A small image classifier, trained from scratch: 0.878M parameters.
Rows from block 2 of a small image classifier, named by matrix and row number. Rows with one number belong to one channel. Each number is 128 + 32 x the weight over its row's rms, rounded and kept within 0 to 255. All counts start at 0. Numbers have three digits each.
Before each channel's rows are labels from the 100 images, of 14976, where the channel reaches its highest value: "strongest on" is what is common among them. Only what is clearly more common there than usual is listed. The data: drawn human figures in many poses. In brackets: how many of the 100, against the usual share in percent.
# convs0: expand pointwise conv (model.blocks.2.convs.0.weight, 192x32x1x1), inputs 0-31
# convs1: depthwise 3x3 conv (model.blocks.2.convs.1.weight, 192x1x3x3), a 3x3 kernel
# convs2: project pointwise conv (model.blocks.2.convs.2.weight, 32x192x1x1, transposed), outputs 0-31

strongest on: blue trousers (70 vs 8.4); blue top (31 vs 8)
convs0.113:133215233129148130144152127116144174151179129093127141124129129060135139124121146143151129131129
convs1.113:085099082125188126137149143
convs2.113:128105126132110187128144133108128152139125130129126126128146129124255078095100131122129140112133

strongest on: orange trousers (45 vs 8.6)
convs0.150:152132128151003128170082126132081102160107115128121128145097122170132132182126110124162139123133
convs1.150:113125133110120131128211088
convs2.150:116141109093127136136112134131125146157117161193198092129112103099181087133029128134128089129129

strongest on: pink trousers (46 vs 8.1)
convs0.71:130094110127119121180142148123115130166128098118129129145129092119128151139128111128255121127088
convs1.71:152115094166090078153106101
convs2.71:150146119132100134133057139117135114138129136107125103126121129128151123130121128120000122125142

strongest on: black trousers (49 vs 8.6); teal top (42 vs 8.5)
convs0.89:129153163128127125100129127130131121132168128121102163131128107145082141130179126140112255180127
convs1.89:077122153091115166099150167
convs2.89:202125134209152119122133126125118132122089130137124028125109128169198128135106127126143129126107

strongest on: orange trousers (69 vs 8.6)
convs0.83:125112049135152126228131129129127126187132149150120130112107055124129127108113160124123075103130
convs1.83:144102093151167140165184145
convs2.83:223087130129129134157127142111121119128127239151064128128116144128179117124127150124127131126132

strongest on: orange trousers (58 vs 8.6); orange top (47 vs 8.2)
convs0.0:142145143160058143196158152124100105148115164212125147120131122131180127188136170134141153136122
convs1.0:192164143129128138162101167
convs2.0:186078138141126107116185127045113125112167189114119159132089130133098141161160184117138143143107

strongest on: yellow trousers (27 vs 8.5)
convs0.64:070122140071123138128138152218109141075051127113124123118128131186128122135110126173127095109143
convs1.64:092103116071150159081124145
convs2.64:128109167113142073083142128190144119114089128125130111171125200163216116115115096125110107139103

strongest on: orange trousers (92 vs 8.6)
convs0.54:176127090131130193190113084127127126131129133147127128126084037124132109114131161087082129111177
convs1.54:108088087135167144162178133
convs2.54:142127137128143243126110129110128128117129241129128125130119147129190124128114129124098130128127

strongest on: red top (30 vs 8.4)
convs0.6:196127153106133129215115178126125122129089108099147087134118139069128112098101107133201107115128
convs1.6:143096076115102093091108089
convs2.6:129133129114125128210125141127117127139196128078105144086096128074128211172136130157128128127085

strongest on: teal top (30 vs 8.5)
convs0.136:128130137124124136128117111118125117149168127129140217130128072128108130152250126135142174131104
convs1.136:066123147074144130103100110
convs2.136:131117120130099145168142143134111129200128096126125124087180122182126118130071165128139180124216

strongest on: red trousers (48 vs 8.2); red top (43 vs 8.4)
convs0.151:124181128121144152148128129089129105127152127132119088117083080110095034122140120097129112038125
convs1.151:068091110118157181135140136
convs2.151:194149126128113160128127181010180126139120134130125112127080142114124082131122132126115114103157

strongest on: yellow trousers (55 vs 8.5)
convs0.166:129120146132110133127122092110130126046130129102108145111197109133125122170128131135128240133081
convs1.166:117101110097087101098067133
convs2.166:147130127127044180150121098128128067129087126123086124096162071211129100129127131152129128110138

strongest on: orange trousers (87 vs 8.6)
convs0.75:139132133098061214124120121107100112084059129127128144099120145167180081131135144182130132128151
convs1.75:110084121123050110145132114
convs2.75:105128070112146078128198182139111213150129138152139146119123167099125205123128111120129126128128

strongest on: orange trousers (76 vs 8.6); orange top (27 vs 8.2)
convs0.135:155128131203109130144109130105129129132128227142128197081170129158178156151125148127108148111130
convs1.135:114092092071143138105169153
convs2.135:135076088118117166127130188130114131125130166120133106102124216102145079123036128128128127119154

strongest on: yellow trousers (73 vs 8.5); yellow top (28 vs 8.7)
convs0.125:142135140131128151154130130028152118066125054130088108135153127138129123125127133088127204161132
convs1.125:129118109128198084137160098
convs2.125:117150145131131106067140125024145129068128095126129096128133157121143132131115128069125151195158

strongest on: teal top (71 vs 8.5); teal trousers (29 vs 8.6)
convs0.19:123130114201105122123211128146105131136100123117117162081105138198146142200156156130132143144160
convs1.19:118164106115174167120074103
convs2.19:099121162071133119128178135114187130136100122165118101152195129129132112059129086094101126106189

strongest on: yellow trousers (58 vs 8.5); yellow top (45 vs 8.7)
convs0.84:126131128150136136129165163004131129107129128128090152124126117134130126138206128127131201128123
convs1.84:157077113149075127172116141
convs2.84:161128250134125095128110183120141133128125106116085089127092166167142145133122168109130096125135

strongest on: yellow trousers (50 vs 8.5); green trousers (27 vs 8.4)
convs0.178:133156146119136131185127093120121130131126115115103117127150043117201067134044105126096121140141
convs1.178:132128119119221125132137109
convs2.178:127128142122139185129135128128127128120114143145077125108137158128252129137038128127125154132114

strongest on: black trousers (49 vs 8.6)
convs0.65:166174129123092086141118112126128114132224128127108122144152112125111105081176129125115158216104
convs1.65:086133094117199142117126101
convs2.65:141128114117059128160131127134126128156130129132112120084128147116132079072125135125034133213162

strongest on: red trousers (51 vs 8.2); red top (28 vs 8.4)
convs0.170:123125073191129148124166120163124130128051125173105028099140130135140134125126121098116125131172
convs1.170:116120109132150118206172125
convs2.170:138081092127084128120130179097101129133126138129151061135128128155158127239080125096132114131136

strongest on: white trousers (32 vs 8.2); teal top (26 vs 8.5); white top (26 vs 8.6)
convs0.160:129151139128135133082125129018205127116130128119133154127167124153063099130181129099130128124128
convs1.160:150127105149093078162100082
convs2.160:125086130128139101192117136142085128175125102128076091165162160129177130127076154131205125163114

strongest on: orange trousers (70 vs 8.6); splits (29 vs 6.2)
convs0.185:133120080144126180165111092158115128150144134209144131120158067127140198106134148140065128143153
convs1.185:111069079135085131133157143
convs2.185:143087121128122205156179149100125113095118166129139100125058169118127125130127142127127126086217

strongest on: orange trousers (44 vs 8.6)
convs0.164:128128112140112124160159127128117123064124128116095092000112154129124133163121125127135131106128
convs1.164:099132177096110142151114068
convs2.164:100127129042127152130129128127127138140119079104128081140143127119122117047123081124134131096218

strongest on: teal top (80 vs 8.5); teal trousers (27 vs 8.6)
convs0.76:128128145129164174128127111088149128130158130154123198128137083160097127125239129126122186120108
convs1.76:073134158075142156091126122
convs2.76:179094141159082128123112136129073128165083121128129081118123129171128113128056200130134130160183

strongest on: red top (72 vs 8.4)
convs0.142:145174134132060101127133130157083131135130131143128162058133175128155190178133164128129140198128
convs1.142:136181148115137137095069095
convs2.142:159049118132136136127149129097218154103102128147112125182136124190134127128135121054127130100127

strongest on: orange trousers (60 vs 8.6); orange top (25 vs 8.2)
convs0.95:127071141157021136159104122132134122146115101122128140185119123226130147143129130126126147133127
convs1.95:089148154172094081117163127
convs2.95:133124123131163201225115145125122123123101133199139134156125158143158093098129079141146128080119

strongest on: pink trousers (60 vs 8.1); pink top (46 vs 8.6)
convs0.50:157134128094128124222133135123128128166130128127059130129116077128129107070127126120142050140078
convs1.50:115116128147215154137144136
convs2.50:130126122098129132213189146118099099131121184134036121080086154115156127129127122096131128141127

strongest on: red trousers (68 vs 8.2); red top (35 vs 8.4)
convs0.187:126115000137129127129127126127138129149129191156128102125123126122135128125121128078106110128138
convs1.187:134125130134160191159180150
convs2.187:238064129128139131128164152125129128128128176127082127130128200126140128123122177114128166106133

strongest on: pink trousers (82 vs 8.1)
convs0.66:141133120128109116252126125105130124137143147129096132134057093143128055139133113094145136127103
convs1.66:081120073143144135124119186
convs2.66:133135128129109107227126195130114128172134127201066070126095123130128100130120114117128120149135

strongest on: red top (70 vs 8.4); red trousers (37 vs 8.2)
convs0.30:128129123128129132128205114100126108116132132166127183065158128147128161173235128128127129160123
convs1.30:173132156154082102175107109
convs2.30:159153142137152085134076137119135137178125121079117112143060117165112129130096131115138018111129

strongest on: red trousers (44 vs 8.2); red top (26 vs 8.4); orange trousers (25 vs 8.6)
convs0.45:140097065171156164170156126128123119135120127242170096128124144120168129108125127117129084126153
convs1.45:131125130128037110140106134
convs2.45:219113137197132116099040099149126129090133109091135128157124134148113146142129140108116121073112

strongest on: orange trousers (46 vs 8.6); teal top (29 vs 8.5); pink trousers (28 vs 8.1)
convs0.141:134127150121128147205125157127057127161070126128129126130127116126201122160125126147217130112108
convs1.141:133120147133041135125095122
convs2.141:110154128094150111116121127182130164111129138128161066147088149064130127073095121132048073135128

strongest on: red trousers (54 vs 8.2); red top (28 vs 8.4)
convs0.7:170125052207088135201135129122127121213126158119133131133113102134148120136119152100128104125135
convs1.7:105108145078151121137197125
convs2.7:161124067085123134167128171130125188149126194201128124137143128121149070115091112125123121085157

strongest on: teal top (82 vs 8.5)
convs0.69:128129145165164159123157140126142130166143129130127196122128083166125165122218130125121218135132
convs1.69:072147166085138157092114137
convs2.69:203130164129090118081128173128114117162081126128129048128098128159140108124060165119128102142152

strongest on: red top (83 vs 8.4)
convs0.106:146133143150170174128210120128128119147144130148125211111129121133124188156187164127117176163128
convs1.106:084157167085143159088123112
convs2.106:179127143128127111124128159124128128151058121129119059126099162169143121114045128104131080127195

strongest on: red trousers (63 vs 8.2); red top (46 vs 8.4)
convs0.16:110136077131128137129237122132116145080125128195131127074131156110129168134163071117123131128140
convs1.16:149093145162092130175132078
convs2.16:129127116177121129129104160123130129212129105085061063185131133195143123133086137119142128116127

strongest on: red top (61 vs 8.4); red trousers (26 vs 8.2)
convs0.133:119088118131124129128103128126128132136077122121107023132097183137128110125072154098147052102135
convs1.133:067108141081110161109148153
convs2.133:160099176179132091073132119107159112101121128127127124134118199168147130148141142125127120130023

strongest on: white trousers (41 vs 8.2)
convs0.94:139170124151107077102128127116133122146116139035096116128061128137106110152160171092131128104200
convs1.94:128118125096146128114214118
convs2.94:127134086122100162089105142137135117096106206136167099131103158142190098129121130147034125099126

strongest on: pink trousers (74 vs 8.1); pink top (32 vs 8.6)
convs0.122:118186116116128096114166128129127100159131138133027128138128097140110074176146125045108128128127
convs1.122:126103139152160129058158095
convs2.122:131139120061110135132172116119129114175119152145121080097136091130124079128100105047106085076174

strongest on: red trousers (52 vs 8.2); red top (28 vs 8.4)
convs0.17:137120010164101129162123119119142140169129198127123123109127102124128127134113152053101127132138
convs1.17:145140150112100166176172167
convs2.17:219056146127135129128155128115125128127129182129037126122126179153144125126127186123128137129128

strongest on: red top (61 vs 8.4); red trousers (44 vs 8.2)
convs0.190:138129083127131129128128132133142129123119132135154105049227156107105194107128125102097064128154
convs1.190:166116112202121093126144109
convs2.190:206079087145131085133121176185116126172158099122094068104169140129088128139098128111145140147119

strongest on: orange trousers (40 vs 8.6)
convs0.62:128123128143104129128153124140123128046094112120078110032094214145123165126126151126128125128129
convs1.62:110151187166134130101091091
convs2.62:130136129016119134136124126128123128174159108131123107122142127072108084101124090131126134079204

strongest on: orange trousers (45 vs 8.6); teal trousers (31 vs 8.6)
convs0.15:145127145129109136157128092128127146156149122129123226135124020136128124182155143132136177140114
convs1.15:086122137060115121145173139
convs2.15:152132151127159132120131129128124125153109127183145079131101178126151109091002131161123094135127

strongest on: teal top (84 vs 8.5)
convs0.59:145151103130114138126126128112138133165140134116066155073111127196099125179133236106115118112145
convs1.59:137172150138142172088111077
convs2.59:128126145123152131177162147127120139119053125158127122218130130127140141056109097128126053141115

strongest on: blue trousers (28 vs 8.4); arms up (25 vs 6.2)
convs0.25:089133162127123123114171126147127152086128121119124125025191128127121211124120126168117131169126
convs1.25:145088142157059153137101137
convs2.25:131126131163129118116121131145118130128070123079117031113122202168128143142050128108128095139135

strongest on: red top (97 vs 8.4)
convs0.103:128195127134101121129133130157127127165181129179136167125111126132125207174134129129114164217137
convs1.103:143148161130137198147149169
convs2.103:183064110146156153129138144069167128132121131147127133128091123150132127137133128006139119106127

strongest on: teal top (58 vs 8.5)
convs0.61:133148153147132137131203157123129124128127110121092177126107130172102169231161122123134191126128
convs1.61:110171176112075127143090123
convs2.61:140141144061126127114085127135128151180129128127144053155125136103127118089030139127120070124141

strongest on: red trousers (54 vs 8.2); red top (52 vs 8.4)
convs0.105:178155150150168131127135137135125202211127140127181138129189133058141162126127151132122122155120
convs1.105:161131080125155106099129189
convs2.105:134135127125127167110179158129194124236097124121125094133153141127131121091097116127130124088192

strongest on: teal top (87 vs 8.5)
convs0.137:139127120187120106131136084166130123130147128133090170080129116154092180185170176119098199160136
convs1.137:149179170101122160120077126
convs2.137:157133167119143112132137207077160126189048124192114110145115129128161127110113121091128100100129

strongest on: red trousers (68 vs 8.2); red top (36 vs 8.4)
convs0.155:084135065171141143150161127105127191128128179190145133056132115112156137141153129119069127107151
convs1.155:144118122184117079176132099
convs2.155:181060078126127128117119144142128123160146128120086047128092190132152121122072125085130125114166

strongest on: orange trousers (26 vs 8.6)
convs0.68:126127125061135054062103132145155130111142127116133127164165127125125119116130105122127030130075
convs1.68:134140162070109143080091112
convs2.68:118136138125153101060152078135176131097139163134129151135090131122123186125168093128085128183054

strongest on: white trousers (38 vs 8.2); red top (36 vs 8.4)
convs0.1:128131128126127125105132133076142092023137195106116126116126127126130108131136126105118134029153
convs1.1:072114104120182175131123135
convs2.1:122119132143129120116171151070125131104093177149130097117102212148171105185099126096090132072111

strongest on: orange trousers (78 vs 8.6); orange top (26 vs 8.2)
convs0.154:197126129195076147173116039126130129125126128119134182136130116150162181131143134126125175127142
convs1.154:119098054093142160127148123
convs2.154:125125071125156221127126180064126130107139163125181123134131114079175079128106116129130150122146

strongest on: white trousers (84 vs 8.2); orange top (34 vs 8.2)
convs0.38:167185128057123128093129128088141086125123164104139128121132134138107119125152140102123108068229
convs1.38:118124130117174200122152161
convs2.38:132170083131093172082125129128127057128115192132169124065111135129130123128127128144042126103135

strongest on: pink trousers (82 vs 8.1)
convs0.139:158120046135121134173175134130124126147166070112111137121122094126087136133152116099160127174042
convs1.139:132119105153091065153092103
convs2.139:148128167130131129111022125125163072109089128122154103174168127153163117105121093148085135094101

strongest on: yellow trousers (40 vs 8.5)
convs0.100:099122128217127175159204151095109132092124125130091154132115130168143146142165158162146179158128
convs1.100:076128118092110145145064141
convs2.100:177074131177119142121127164106128093100074126125124109091128214183189128129099129113132161126129

strongest on: teal top (69 vs 8.5); teal trousers (34 vs 8.6)
convs0.99:128142125128126155104178128080153128087134158130123154000130128126100128128189138112126127100128
convs1.99:129146135193143101156131074
convs2.99:128097129106136088163118137129114133149128124135129042208121165131130081115038127119153096137122

strongest on: orange trousers (71 vs 8.6); orange top (33 vs 8.2)
convs0.27:141126096139125142132124123110152126138131212130134131128089128127128106131123192099070092032174
convs1.27:121091088126195117131163145
convs2.27:160098088128109128126120157140130126125126255140126126130131151149174108128109128125076127103126